From a checkpoint of a small multi-label image tagger: patch size [2, 2], normuon at rate 0.013.
Rows from block 6 of a small multi-label image tagger, named by matrix and row number. Rows with one number belong to one neuron. Each number is 128 + 24 x the weight over its row's rms, rounded and kept within 0 to 255. All counts start at 0. Numbers have three digits each.
After each neuron's rows are labels from the 100 images, of 14976, where the neuron reaches its highest value: "strongest on" is what is common among them. Only what is clearly more common there than usual is listed. The data: analogue clock faces. In brackets: how many of the 100.
# fc1: MLP up (model.blocks.6.mlp.fc1.weight, 640x160), inputs 0-79
# fc2: MLP down (model.blocks.6.mlp.fc2.weight, 160x640, transposed), outputs 0-79

fc1.171:137145115164145118152123126128104179119167148087101121145125104120176124114136108141168095139117081160122144132115108115145149125131118144154132110161133069147131131105117129118136108127135163142150122110110115118089141141149103174119081147
fc2.171:085127138146123161150130137142151173148128139127116152115079128124150154217130136129117171139134145092068126073178079161137154133162135111138109121137170109119124101103136108110143117165142125138131093157129124107141132114116101138149091158
strongest on: minute hand past 2 (72); minutes: 10 to 14 (72)

fc1.637:149160087169112143102131136113118161109142126066121152141119139078141162131129155140170130126171088115110175102138115104113138120111157130132135109123171093156132121143132100096137089112103120117154116128120186141133169094093108153139109127
fc2.637:092124105107132148157111135171126123140155185132130140157092152122146169173087116098107148109098119143093142139184096108127145133119141157163139144099153128136143119106144069150150164168133110123128120144101150117150140128160109121143105107
strongest on: minute hand past 2 (58); minutes: 10 to 14 (58); minute hand past 8 (40); minutes: 40 to 44 (40)

fc1.427:130145104120116115143100110157161130098177153157135111067119154118108067152126127091133139143152107111120110146133142135065155157100136120151092131149143105155146124118152145144141135160132118142092141120092101173124102118107165125098148158
fc2.427:130117088127161156128091086133113114161108153154109178092140127120144161077136099120151133108099141117117124112087106103124137061154095128137107126121145136114159113130110133139143101131109137123110134184120156130137130177135171138159109107
strongest on: hour 1 (30); minute hand past 1 (30); minutes: 5 to 9 (30)

fc1.337:120138152164116090127114161144146116099141145133144108126146097125132101138132125173171087102125109121105174148138116119135107105149135125119179116102172152145124123111144145129172088115136136097144095158153129151110169112155106145055156116
fc2.337:099094112086173139116109158149131144128134110151125155168097170102155129153126107127082078140115152135120106160150126067136168112083148118094093148126130112127089100145101129118135158107159135154128139162092137140141108116156147144072069164
strongest on: minute hand past 8 (29); minutes: 40 to 44 (29)

fc1.498:118099141137109194164122064143148090114168086099083130146142131108134124160153087131092167129093084085097153123118150127125116122080117138145145106130142159140129169101108139132130122145195147156115164173152100120127153122146115139103137129
fc2.498:161142159154136130138100122162109126121106104150176152087164176110155170145131114152142133105147125112156169129104134178126142099159099114154143145105133107136145175166146121102085146094182120079118086096116119115163089111089114142146137128
strongest on: hour 11 (48)

fc1.6:104150169111123122145152113133118127131155187130126148137146135136138120143106096093131137135139145115112129121079143139049122134118101113123144146144111117082120150125139123097092098118147087126077124163084119109117116146143148115123133050
fc2.6:126109100144112165151120146135119115116147057150154146131127128138180083116134144142135138097129091099088136117120112095134167157122118108128152071145162107171089115132156120099113140124102157142137074152141138157177119124146152138124086145
strongest on: hour 5 (27)

fc1.330:137092078116150149167164166132154122128148161104163159117083102172117118118099068144118127148121168144146090126102123143095120118148134143112156142119146131132109148090115124132175150120136113117146134126120122162119098085114083122099137111
fc2.330:098124097110170126135134130141093133124129135139151140164130130120129096101150160151108149120131101140074128123123143148115101146153123090149139123084125116130109157139136079182137104146156126150124127084096151081145149170127105068152121143
strongest on: minute hand past 4 (32); minutes: 20 to 24 (32)

fc1.455:166135117138082101124137108151176090152142089125127136096120154131123137086153150089133100120143104147132127107173118128119157136136100088107114185123132133106112185135117163084098104165128110128121143130116139113110184150134155086116119116
fc2.455:114134150124123130142086124099091174120103125100117087134104145082109130115121153123157129111130114135111127171149115129151139159170105126138138139136148113108109133120147154132163170118127088139154158112076128089132099169149153159118147122
strongest on: dots (64)

fc1.149:119089141137093156132123116139121157129093143111140146150152097166132154125099125193204109102149104161138083115100111123097135155093121129136113129137118113086106126090111092109155124111096153140090109141157097117108115158150119134081115114
fc2.149:144140199127132092129083104147116124094125146164162109084151136114147123163094127125123149141138144078112127091157143126162146117151107118149104118091131109120164128173175128142074103098183138122113127111145155118188147122122138141138140150
strongest on: hour 8 (26)

fc1.459:177161105111102151150132109103075112081106094123098104112120161100119123159205096144112105114100126160112163156086117160158148135158123112115175144149113200126153136079121109111121115112167125113106112135145116141119122135154090126133131117
fc2.459:152129143134110113174129126124143125135073088142109149150151118122115168188098119162092168111121080119104162101114153127136090070129124142110121131112154116098113137171132128131097139098161164141125155109099118117136124163173105111148163142
strongest on: hour 9 (36); hour 4 (35)

fc1.31:144150160158131114120089104186113062121130107097102162129122152138181124102140138159157108134128151136104106122119138143104112104145131125121114095166149139146124110073133145116156128134131103144086091140128168131141074125084140176150082124
fc2.31:126126133140118060085128124163135123099154126170102102120123151147136136093135125093164131153151164135122110120124140148123136102102104163126148128128124136116147100072110109136119176133171136139147190139136106161131062153135111101116131095
strongest on: hour 9 (39); minute hand past 3 (30); minute hand past 9 (30); minutes: 15 to 19 (30)

fc1.93:081133108148133140149125142146117115151115101114152119137124088107112117120107112121103048140141116113162166130135126128140148173128088124122150143131145104124120129134077109160107117147133151114123127119147096131099155164115103149177135109
fc2.93:117113162170106086122121162111143060107128122125129096114183195149105117112161129121088126184148142075148157156185148120161126152126151090128134112164114159127105141117144122136112146144108119149118138117159141151130087103107168151121114139
strongest on: hour 5 (48)

fc1.481:179108124106099103112141147132121154084089122127127161124155130125131094129198117101124141112121163139110126120144122156151147156130144073136148159131169200149155150117167144146085119124134107124131109109110133090124138105110117115130138174
fc2.481:118147161183135124149106130124162174104145096103148122146122135123103100165100121153110168143094118146114174142107096134122104070114147104105109107163138101116174144150118091115186105096127112153137130122121112123108091133148107124121144124
strongest on: minute hand past 2 (34); minutes: 10 to 14 (34)

fc1.504:171099126136119110126090158157107151057126105070126172134120135110118110130132136148116110146143133138099141125145115176176144121125169142151103167174098116134116119137133132086152089161100128127128117117122142134113110101136125153114149099
fc2.504:118147139151125144166106118124125130143162119135127113133099045086149121150120130105114143099120129133141171127130114127098112133086168126135145148140117165111087130081124094169136149117153145164094125119128129136126133096149123122130138124
strongest on: minute hand past 8 (52); minutes: 40 to 44 (52); minute hand past 2 (43); minutes: 10 to 14 (43)

fc1.320:125156137135118114129161118134130146135106116110145114118114134157124150087128172118156082076112136136196154116134116156174095123114149160151101118128086157167104148141107159133130175103106126082097159102173125108108113115154080151084141163
fc2.320:123123099113109169184175115141123098105113143154142094155097112094132127116168143137090114162121118145151180124106106094082139143138104135110098116142106117132151121149168139139090080164151095134103125157128157113147110083117157126126111130
strongest on: hour 5 (40)

fc1.25:130108114145101110125135111134156152103137129113139080171149104087136132140152125161116127142163137121110123148176088163116178094159112124117110128150089121130150095118137143176070156118117072124127163146081168086160150118163116151113130098
fc2.25:122095123110127120149122096133133106129155106103105156157159095128126089108124154128116126130120148134170147121146106117162173166120143156141117153142142144136152145085134108118169080103146126150132138140126138133151168127158133142178116122
strongest on: dark face (62)

fc1.254:095110087154134141170135156096140149116109093140124092116125170109120156142118135088141128117131115140104173125131047130119105134124151095103148116069147167146102090133134120144125137115157114153154153092116092166116153106148159166148130095
fc2.254:153173096122167112161142117142118114110144072112082088151146139130154128115137120169121069156124136113177120101116120083120119163123112125144081141154143113117147152190129141145122149167098154098077107127101098108155109133110134098092132157
strongest on: ticks (53)

fc1.600:116095135117162118119132101141122113123067128136113106184127116141141134127164123127139075133142099154134101105180170099128122132108144145137149199119127130111142134142150114153146120158109148148105108117129105134125135122112104145101084135
fc2.600:139111082136081111082142125177146098119182141132153137097143147122116106132143110096155105127107113171114142101168136121144172120129134109141101134144153114117125113152112148108111163120150166115146132192139105128109110144154137122131099117
strongest on: dark face (80)

fc1.9:141122144120216153144170111147151137122138158119106141194126121123110115188166141144094123082126130132138127124103132063153139155082171092136150126116126122154146140128132130125133119160138129113122149087115101107142124079158144128125153154
fc2.9:145101124149081125117111145111087137099099118143117106099136091166144103079107076119223155123131134163167142138105086149146131120124108143110111090185188143133147134164125159134135076104094148100109099135140128160120158095123117144126136111
strongest on: hour 9 (28)

fc1.335:103108112109074185095130101141140115092153111155126123128122118135163090078123132099131129093138137112091141153121111106133135137129098115134115104161109112119139150164133133120116151135170152138175151087111102090128110148149132104153144118
fc2.335:155114062126126117104118127171146139132128155140150145126078093102099147126108108125139127162158083139161085116111160110103145118149118139115102117102144094128102107115159155133153131119139134119112122162120144125112153156117181124103138136
strongest on: ticks (67)

fc1.123:157124098154127108133130109147111112161100129169100141132131103115141135138125120162098096119142129181153134107146113128157124152140131146147140120079139102102127105115165133144139160117114149131135137128179112091064131187147137133128185134
fc2.123:142155108133075128147091119102072087078123115100123133126119162081128153093114109098142143165145078126153138183129147106129177111153177130095107127116163099135166081150112116110146124138116133109123143082132132118153115134139164141129149125
strongest on: ticks (87)

fc1.468:143136163152121136111113123128122092139124144134165143123143118115133115107103085173164108132132121132100114139144139142089165118136093127179130129173136124172149090143121179174099100175135150120160077128124076137128144099136120123118114092
fc2.468:129094112101082131127171130155102100121118111165123147114140122152129138153148129095089103138137133145122133120113126161079139143117146114119137105102136159146078145152131124113118111090180155134131092169136106105125131119161126116130116172
strongest on: minute hand past 7 (46); minutes: 35 to 39 (46)

fc1.381:134106126160152122108089125143127123083144180074127135144103150133173124125139111133129146122144095104150107127123163164152163085113135119119101138134149115128110147127177120093128095140132113113145122127110142102108145082113151145120128099
fc2.381:084141123129137136201145161136090102140132135121096113113116105109155134179164141091106136115161124111126114143147108113142145170111140148131103144109133115127161139079136064108154163142091135154142176116122132105108150106106129130125096109
strongest on: minute hand past 8 (57); minutes: 40 to 44 (57); minute hand past 2 (25); minutes: 10 to 14 (25)

fc1.576:149111195119141099157138155135127109105133173140090123140108116139147118068109084158140112114148136127112106124092122154135098075130107109087114122129100107136131090113127104113138138120142145140205144129106153072140121084172143128089142154
fc2.576:134149097092123103117137124135146130102093155120100142089088165135136161116150172153102114148138129109172175121111156098141135157127173094145139144088143104146118083143128182111148125128096122103134139100092138176163105146140158124131082089
strongest on: ticks (72)

fc1.299:154160104144106136100140161129134159162130144105138149175139142094099099060136156159131121135101145097120159132119125121126137133090122066110104132126142104160148091135161110161122126162137139141162113123099117157143164076100132175125112150
fc2.299:143131138112135139157105136158139133134135142116151122129150095121165157146088150113126151128150110069101123115094100090118151092127141180143147127111132073130099118185094123162107124126092161145131071126102104115116123129148100119125123126
strongest on: minute hand past 2 (37); minutes: 10 to 14 (37); hour 2 (31)

fc1.319:149119142152121122135124087090167139144136097094120093138139158133126120129125124125131136088105135165113154119121114131146129117170114143151110128103113146105160141149163082158096122124171126127161136142103103169142129121092144179132166124
fc2.319:131133143135120106126158197123136128142085128130097148133126083105132152144121114155109160136153150117126105188098124104153140104093107176171143143123129111135098145097120120132110151092126099145121133105115130103123108142102129117087111146
strongest on: hour 9 (39)

fc1.301:151121120139102133122109172112090156127147156119106124113096092109154102115148118123145146136128055156134154095095112106153131155137140153152113140140137114162130173125129091109144090120093109085150127114139150138100144095094112175115115131
fc2.301:111109146129162098105132128132155108146129092107097163069071135090158172159128125108146131139146106115129148120108146093083145123137126135135144136115152160129160118137155109094179109143134089195099171173117169139109174146103157133134091127
strongest on: minute hand past 2 (36); minutes: 10 to 14 (36); minute hand past 8 (34); minutes: 40 to 44 (34)

fc1.572:173128091130126158112132142126145094112134137147113111152110158120115123155120106099124114120146123120116127146164112147060150154123159132152109127113077127165140143128153115152153106122152114140160122087083119087170095105179164081106139096
fc2.572:145140091131099150205066099135125136163134112141120135123123120109164149126147134125115164158116145182130128185118168103151108104072145159079115151099148115126163115125142096138125121130134158114109149164126106127142134138114104141185144098
strongest on: minute hand past 1 (52); minutes: 5 to 9 (52); minute hand past 7 (37); minutes: 35 to 39 (37)

fc1.587:105097121116079116094143114187131175114172103076109130138158157119106093122113122097106153142088133156066147151088093135155145161157131153166141136115105135130135116092110149162107140130118129179155097134131144130119121150162122167140162136
fc2.587:114146139141112124145123137099149124101122134090111128121129113122154149129099110108113102092102117145151113112160157129152115097107152199141104123129129127149096113099147123134147139129146085160127064091123109108107128175105125134137146132
strongest on: four ticks (59); minute hand past 8 (36); minutes: 40 to 44 (36)

fc1.56:120119132143157121147176145095137132187145137136123168103101143125153093100092157096181110129115129097126147139122100122129127131059156118136114122105120146141181124097127083147194096139104127155118149159116151137157132151108118132109118106
fc2.56:136118099112158132107160152126142158145145128122110160169104113071159141151105109124135114147094125145153107085158117185118128084091152149164174176115141129154095117130109104121096118171125084112105104153107143130076120162111142153105070127
strongest on: minute hand past 9 (40); minutes: 45 to 49 (40); minute hand past 3 (30); minutes: 15 to 19 (30)

fc1.230:136150142108107130158133110089105130095100122144132122084152154138116152105175118121167135070116176139091105145096128164128085098135139142147111130125155111121168161109091125091121149143105118107118142116131171090137128097162111098106161126
fc2.230:128112115101113113124100132140138134115149110133128072154154161141138124154154110095157169087109144188159184129139164142137141085160116114115077104133133074145111139112091155121165115139135184092112145140143136148158163130108113137170108128
strongest on: four ticks (97)

fc1.300:137117132147153129126117112169136103167081142110126139150098143102160122152133112154130142151158136176120124155117130108126119079139159106133115144159159089129160151092077140169139160114084156146143161104157099177074168109145106127122113140
fc2.300:105114140143102170143114178107112144123151141136144130119134121125105136109101132130175084118105126110099147153103146123166109094098116148130138130115163111120140108139110117151103074135191118142147141123079161118178166166119132158104098139
strongest on: minute hand past 5 (46); minutes: 25 to 29 (46); hour 3 (39); hour 5 (32)

fc1.639:171100101121133115104141080155143151135150138119125151134108134146105094095142190160153098092157141112160136133156126149147138145127151135116112089124112122134106121163115132122109115124127158132156111088127149122129117097110136152113097158
fc2.639:134117137140101161179121130122141149148121116106117156135117110099102117163108109124139156130137122114113161128055120153131138093154100152077146139129136107138116126144100127106143125147142154150119093167090095151128114113106120173139073104
strongest on: hour 1 (27)

fc1.366:111127134153164146135118148105132179106121087122150171161102079099150170101100079093117159123090142113115101127127161092121152144122118106127139113103133170142121142133105112097103114126155182118079136167107120141144111136117146121120145118
fc2.366:114111119139154099154145120126120086097120153099109187120170160118134128118191116123155101168150099109083148143132117108100137120100128132127146085110118139113146147161109113134160142129093132151079131120095142127116136139174087143118119120
strongest on: hour 5 (34); minute hand past 9 (25); minutes: 45 to 49 (25)

fc1.474:098087118112121134133112150144119109086164096134122111141149123154108132200153127156138150094162131123089148132136128165128100144143131137116174104106119129110184132124118154115080136140095119129098115130087165063168126084152158165146134126
fc2.474:095108147124129153098139171057114162122148129137123128115160163157106131126135139110133141116157094108130121107150130175160125129117134175099145134123140112135086134146105124095168132092118119107147120144121123161136162169110123146135136128
strongest on: numerals (100)

fc1.303:146136159116121135123128136081147149101130121128152127111186167117143115148126098125144132126123071138130138125085102095158124142131126075158120125139124155116115165133128173156122125134184149112117103091140118086150106137147165164121183160
fc2.303:118130119125129119109114137145109135114150079143157142110120115148108120174116142144154154156119101066082134134145105134155104164105120114137146117099121122134103159125154100143078158148103123159117190119127147153112121135146068144128128141
strongest on: hour 11 (44)

fc1.203:093136138105125140141153133107120129099104113112189120157086130149105116111150146127189143096109137148160136147139128122134124138112180131146102127121126132124141103160165140154113113131123111133083123124106093165117135082132091159160175117
fc2.203:116154154138121120120103187135122153141119146133142101090140158129128137111130126150102104114186133133130136105109137163095107158128097095146135113143140164146142156103127135121088092123117119131107152133145126119144126103093129115161095125
strongest on: minute hand past 4 (36); minutes: 20 to 24 (36)

fc1.562:144136126150112076110111134160155168127170119152132177095156159130157173138124158113098135110142111121092131111114097142134155133143115121119153098134137143131146138128106111126126113111116144158117157134124162107159122087126125102082105145
fc2.562:060136106137157121129136127085122072169119146120138083108110105114132103133102113135133135074144123140170147111133159130122129104105123110137112138158150122134100118124185154155131172117136136092086112145169164167107135140116124142108151131
strongest on: numerals (56)

fc1.206:068147094157133090146115139136109132148127163130145162104144132086135121142139157142124111142123159064116135157106151129078151101138151155149096124107143152126125130147102134140089159136123165139075146112094109093157131103139159122119112149
fc2.206:109067095130136169123114171097160113140117149129124129121119167132109138152098141103120069143137115081096142117083111133156135108164105110159158142146081130116087112095138096162145142107111144109139134134130147103102138120143157170129162135
strongest on: four ticks (74); dark face (63)

fc1.599:150147105152063135152161131158130135095072115144127085132117117162158149102102129162146152094081119166132155182155155097109092119154114106083131152133145116154141109126138104141075143129083135134177100127082133136107087086153147154135126074
fc2.599:166151161167128128119141132173150116171097135136115136132113166086123135120101108136110097106125119126122107116130078168127164097080140122140142176131150155121138166123130151122149122148093067096139128154156165146089094128113146118128100102
strongest on: dots (88)

fc1.554:143085158062175131130098130139102116141123118103164141178065107106150134107141123105129107135137125126125171121119119101114134093140125139084079119175124119138110147155118142159117134123124139127111145197161107131143063164153123131146118103
fc2.554:149167106086105109117109132135145157119147118177106130162101108071134100147110119186131141151127116145134086169133096124093138152135108112123105107095124125103124157149117137119144130136118158157158116135122082146139129103111127151077109136
strongest on: minute hand past 5 (41); minutes: 25 to 29 (41); minute hand past 11 (31); minutes: 55 to 59 (31)

fc1.48:082127180171100139104132142125114160125162123142155122124135135135116138136099134155084135101130170109083102122154096061136135126141171115145081120146119143085120140074159155085127099127128118155132139106122113088100156135129181138131166148
fc2.48:158094165135113108155135155130187146090046085096130141121121111112100138131136147145135108118084102132174123135162111167112130122129205151151173081130102131150113151133115115139114142101133129111139119136136141185102083143119111147097114120
strongest on: minute hand past 8 (44); minutes: 40 to 44 (44)

fc1.363:092138123156139140132098135103122102089147148068125133148101122132154122127131130150115126124162093093120180084137101136117130087099140122153134194148158113130144118098175130091135133145122085127106139111108114103129143084146180132146122094
fc2.363:112141123142131114185140122097075095114104135124108091121125092105166131169106143123073125108106079142101139176163126140165165143108153125104113150095130140144126159125170083078157167161152156134150146091156129093130127109126144090161134113
strongest on: minute hand past 8 (61); minutes: 40 to 44 (61); minute hand past 2 (28); minutes: 10 to 14 (28)

fc1.555:134158149158117082136132087117186164100086125117141109157134137159100166130131160148115139109136150107119152124115097107133161104100063115121135165144137118165154125137120177122095139131148106136132124081146125095141066155145132125120160128
fc2.555:096162117132153142153121133143137128133146098123122169124130109107099062114109129125155112187140134108119122147126103175123109157123167143119118127129119134155123168122131077121158095101098132130149154136136112170125113112135139181111084172
strongest on: hour 11 (30)

fc1.131:151129147158153109124080119122119138129153135117115124104115130133136151145089125113128150140108110149094148110106154104132122146177139106140122090125168114118115167118114102152136138108134095162116188116135099126120086111103153104132147143
fc2.131:138128091103142116149137127129123157158149141131129149188164080164081118095148076144102130127157129111130096109145145098141153140085122128149128100133134152149194128150128164153114151156131159110126113151114165115085154132108146142091112130
strongest on: minute hand past 7 (27); minutes: 35 to 39 (27)

fc1.543:139123100106176147114148122110164114112109139113087109141084163130156094159132104136126157115120113122110146094124129146111149134106078151156192100137115183132112123125131085104085123132170129123148096165110123123117071156138154106112132089
fc2.543:108116159116101089137120108099122169134122126123187121099104143119122179133112145107133110149127123108120144147123129099111134099149155134096103156111133106097122138124156122143136097137104102150121129162165132127143132127139184155121107174
strongest on: minute hand past 9 (31); minutes: 45 to 49 (31)

fc1.240:100123153124078092127080141132162153149098099113182109127133110146131164133132142151051083130105135153119116150181160124154108102087149153171114119140167105110134149151116118133160105117137099152105121127096130127129096135131115088126150153
fc2.240:134120124166154150141117123139167107091118112138122154143071152161162122134157136124164148100123086140138142133117106161122153115127113146164141130125094129132151107170125145087106129173088083112114124127117178105108155136115167103095131167
strongest on: minute hand past 7 (25); minutes: 35 to 39 (25)

fc1.213:067133111145162102130142127107149129090138136147157098160093154107116065085141128177114119154129124089142077122130130102127136137137123142143124088141148181126148117122160143112124131110100147127093113136129140088147125120152155139149172121
fc2.213:142102152126125147100084120110124130118108102129126131088145096106123121116160098140151122114075127118120121162096160146148117137121161119105126182127133133171104106106158165147118072117157152094127168119135127161136102115147111157117087109
strongest on: minute hand past 8 (38); minutes: 40 to 44 (38)

fc1.304:153122107124122122163100146118164127103123140113143127130143147125148172109106119135162100152103145176115112118083127139125108173150117143149124136104109126130100147103160112150149133095105096182139139120116125127101160116146133156144134097
fc2.304:116111114142135163089131107125147114146156131116120136118081118109121124152107077083101140167126135136180122123134136092163157101085123157155123147105138117112163132133173123145097086113129119123133104105151155130131117091138146119127132154
strongest on: minute hand past 9 (51); minutes: 45 to 49 (51); minute hand past 3 (36); minutes: 15 to 19 (36)

fc1.535:144103148110132126103097116149162162162127156103148103177144157118135145121144135141142152101147095124099165126106142109139121117129119111129193130136129115078122129123163122109136066114123128121124131103147081108131098168162128190115169143
fc2.535:143124122114126144118149118136138108128176102149140095171112124082106125120113125119145149138136128115136102122124129141097138122127141083150103091104121166183137144143140139115126120152123113101161155119138147127093195108121098108179120110
strongest on: hour 8 (30)

fc1.541:145126154152111073078152128140121149122136137122142108156099109103143120146147127090136078129145123158098111117141194132140151165098118091140124157136116114042081103123116143086089146140128155152130146088148154093135128130144115121132149140
fc2.541:135109115168122121138114089129126142137094134120122125121136146065126146105129165109145149121149127099221117136150144168116156130135136140142120132118161145091116107137116151155144067162127139093114103131120124141111144146156141151128181119
strongest on: dark face (68)

fc1.120:107122106134145110110138147125111148126120086120147165116166108133120123148145108116135141123145113108092125121091119147143124133107142158120150122136141167180134130141086121117126101091130096118130081097116104135125136141149084149107121080
fc2.120:125143160132091106150100118118089084125154157119151153118117151124110133089090143114145154154115119184120130154147150152125133144163147104140100125138141143109111155149109097123123122100097111089109121101138144156159143144091152086121132087
strongest on: dots (63)

fc1.451:123179116127135102161121150103114090128121134150130139096121162136134141123134102098163137110154143136093124138104112126070135137138110158091154133144135123183160123107126127111156137089142109113101113095147095157137200118101116152124156126
fc2.451:102105134106147083127090124141121147141082133133131102116111125130139114172122111097120152153094155158130148123118155181177111087129098158130158138106111145111106126148154129096170121137156135128164152141123139114109123125144135135122122168
strongest on: four ticks (76)

fc1.54:121110108103120136118123133144132172107153120142082120089076137158087095134120122146133121099189089123189120122139160161113140125086143124119103111129120106133120098150146114137121128131172125112150111128100152110096089095154203146132116101
fc2.54:128117126159146135099115133094122115145132160152158131081110125111145119123111137143158133176121118147118133118087135140151100078156102161139150140135106155108093082121108154134140104128146133147133170162132108128160105145126168162082115106
strongest on: minute hand past 7 (37); minute hand past 1 (37); minutes: 35 to 39 (37); minutes: 5 to 9 (37)

fc1.294:098121107116133108086133141081143132130149155107127108126149135063108117123119085083092110151108108118145121121143132117108107127124145142142123150130133133130124164162125130129128108125115139155114183156134129133129138136126131109142136103
fc2.294:128170137114127147093137159114125101125113100124108122155123126184173124122139147173147099134152148097137090138133148123130107137148096131135114088089135136095099117136169144116117152165085105121140117131147090113138143159091149144147087154
strongest on: hour 8 (34); hour 7 (32)

fc1.106:113186092145112156131123128098126099134146096101109133128168129084115075096134091123121177126111180101125118134111119157104135144097095102134155102120118149128183139131098126124151113121192135086166148161125123142127116134130106114143140111
fc2.106:120121124134157135106137105143106154132137101186160113143126127110130116143153124107109127148139115135122169140159175119134113113120063084119113109154117098125121135092150155127110133128137110100061118146168088100139120141135134122135151144
strongest on: hour 1 (30); hour 7 (30)

fc1.208:147137143085150157074115142148133135128134149193095110097108142154129117096138108136158127167110125115145145099121145104112108131145143130148127131116151151116123158102125137104135143165163106099090118146150154143115124098113092161118161106
fc2.208:130154103070090125142135139124126106107143107153100172162107087146142131093150168133113112121114163138148106105126100124108126171108125106142135130108104152138156121082128121130156088104162130153144166099113107119119123091150137130138147120
strongest on: hour 9 (52); minute hand past 9 (35); minutes: 45 to 49 (35)

fc1.351:107121144099143104099107125114177165106158144088123111148110128102114123110163105120122136127127136128090162118087123117137158150127116112162124119151108113159086151131112137115117091141160119124144160132189115124163081136093117095154130088
fc2.351:105150087160077168176117141076100141172155148142149137169151115165118100099092099139160132110138109123131163091120136146119138068122119119150100111125154143120124167129133128135112102110098120112130097108119102134108152109156141170094116136
strongest on: minute hand past 5 (38); minutes: 25 to 29 (38); minute hand past 11 (35); minutes: 55 to 59 (35)

fc1.16:183157116125099127127149136126113180125175126142136133145120109143118145133141115090137123143142138142093128087147119135106123115140149160116135128093109103139128124152144110146119089102173149160102097125075162139129122143132185104159108120
fc2.16:121082121144092147185124135116149102131126095151123130079171141167202124138096154096130128138138154152145123120117180115135121082145130151090100091133108127136100126146172122143161137130127147128129125137096097143113135163141121126138154123
strongest on: minute hand past 1 (47); minutes: 5 to 9 (47); minute hand past 7 (39); minutes: 35 to 39 (39)

fc1.153:139127112109212166124148102143186114117129107108159101167143134151152124133144126139099122104172117164092145132119134151130112123126083145126116119093108147107128096134142127155115174134147085149137135107149136116107127154143098163146163079
fc2.153:101116102135120162145111112123111108134135153178118167155121115161141131120105096114139103141155122102147108093089138108153152090078133135167113162162135136081159169130171139122136138147112112111166100101095131118143177082148128133065149126
strongest on: ticks (94)

fc1.90:158114167128147073124121109157167090087150107139153132167099136108118097130138115095114137169137151132102108124095104129103099089141101131117117122123102135139143096118120137114115101128135161119125113123104185156120144125191166107144127145
fc2.90:118135104111110159116159157140094122145137117129112120095163125166155183134149174126108122107155168144144121098161130102161152158142170169151148112123108117098109160167165158122125142134116113139114184117115090135164121144095096155128124138
strongest on: ticks (51)

fc1.569:128099106147138151104139105078160167117151114136118152112169131125159075132138084126149123162116113088117123150085108145134115176138152085153152149133108108106108127155137152142111149156144089100132167133134089111131090142172151138107161135
fc2.569:076094127134098137132100090121149127108164149144199129074115125138108138140144115085170105128137106114132135124162137131135123134113134120141155086139092114130112127136202117147122137138132156157131166109136149113125129127147100126082102200
strongest on: dark face (60); hour 11 (43)

fc1.164:136120092178111127131150123134105151112126105092123141118112116073179154115097133147165159144164122124113189103154112118118144125105148119169147154112147136147125095134117110110132137111127123121142137116080154127110177134148153154168112089
fc2.164:106127152109141131177136187147093129147137145130150122129109128112142162152129106096081096125094130135132130118151133129143157143131121160113115126095179121154135135142166080129161146130160139125143102133120109093133117108119093084152075142
strongest on: minute hand past 8 (51); minutes: 40 to 44 (51); minute hand past 2 (39); minutes: 10 to 14 (39)

fc1.272:114112136176104125169098107149141111146106131112141131162149103128105119135113122194110091100165155113094141134115058141143120119156127142105118115105141137151108150127146104139128114096101131145170112138128126193123168145161133133120153112
fc2.272:171076149141109127139123109105143111100135131119147093157129177105127144109124160130136131139075171138159113150166142120101111130122148106128139147108100130104122162120115123176136116122156100133166106057119117105153125146134096120138114182
strongest on: ticks (53)

fc1.625:109108126145111141053174128160116119147145106143097100137076130075101150149139121165102119116125083116104073161141098133110109116131124142140160132145155130131123133136086100161127122156169100174138105123178155120121156120099157116139152116
fc2.625:123124140114127090097103136136127126137129117130121099152141121149153156105100089123098121107117139152135106140128137150104093117155139083076089122147140081108157113117142081093140145127167131131104168144129143090126079151092159153130138116
strongest on: hour 1 (52)

fc1.265:101117096146165130133134135127127160106125141127128082090087146124127147148146082149109159137167099150129127112122147158166139123116093124169132140125139126102136115139112129126124136134115109100126113160109135130097087098165144206124089096
fc2.265:131153168122125104135126168104120137096151168119172138123087108105152143173144127102128127148143097107137113078092119119137160099140121214170133111133110139123129112159127126126141154148173148124132155168134110125110137102109117110112104150
strongest on: minute hand past 2 (36); minutes: 10 to 14 (36)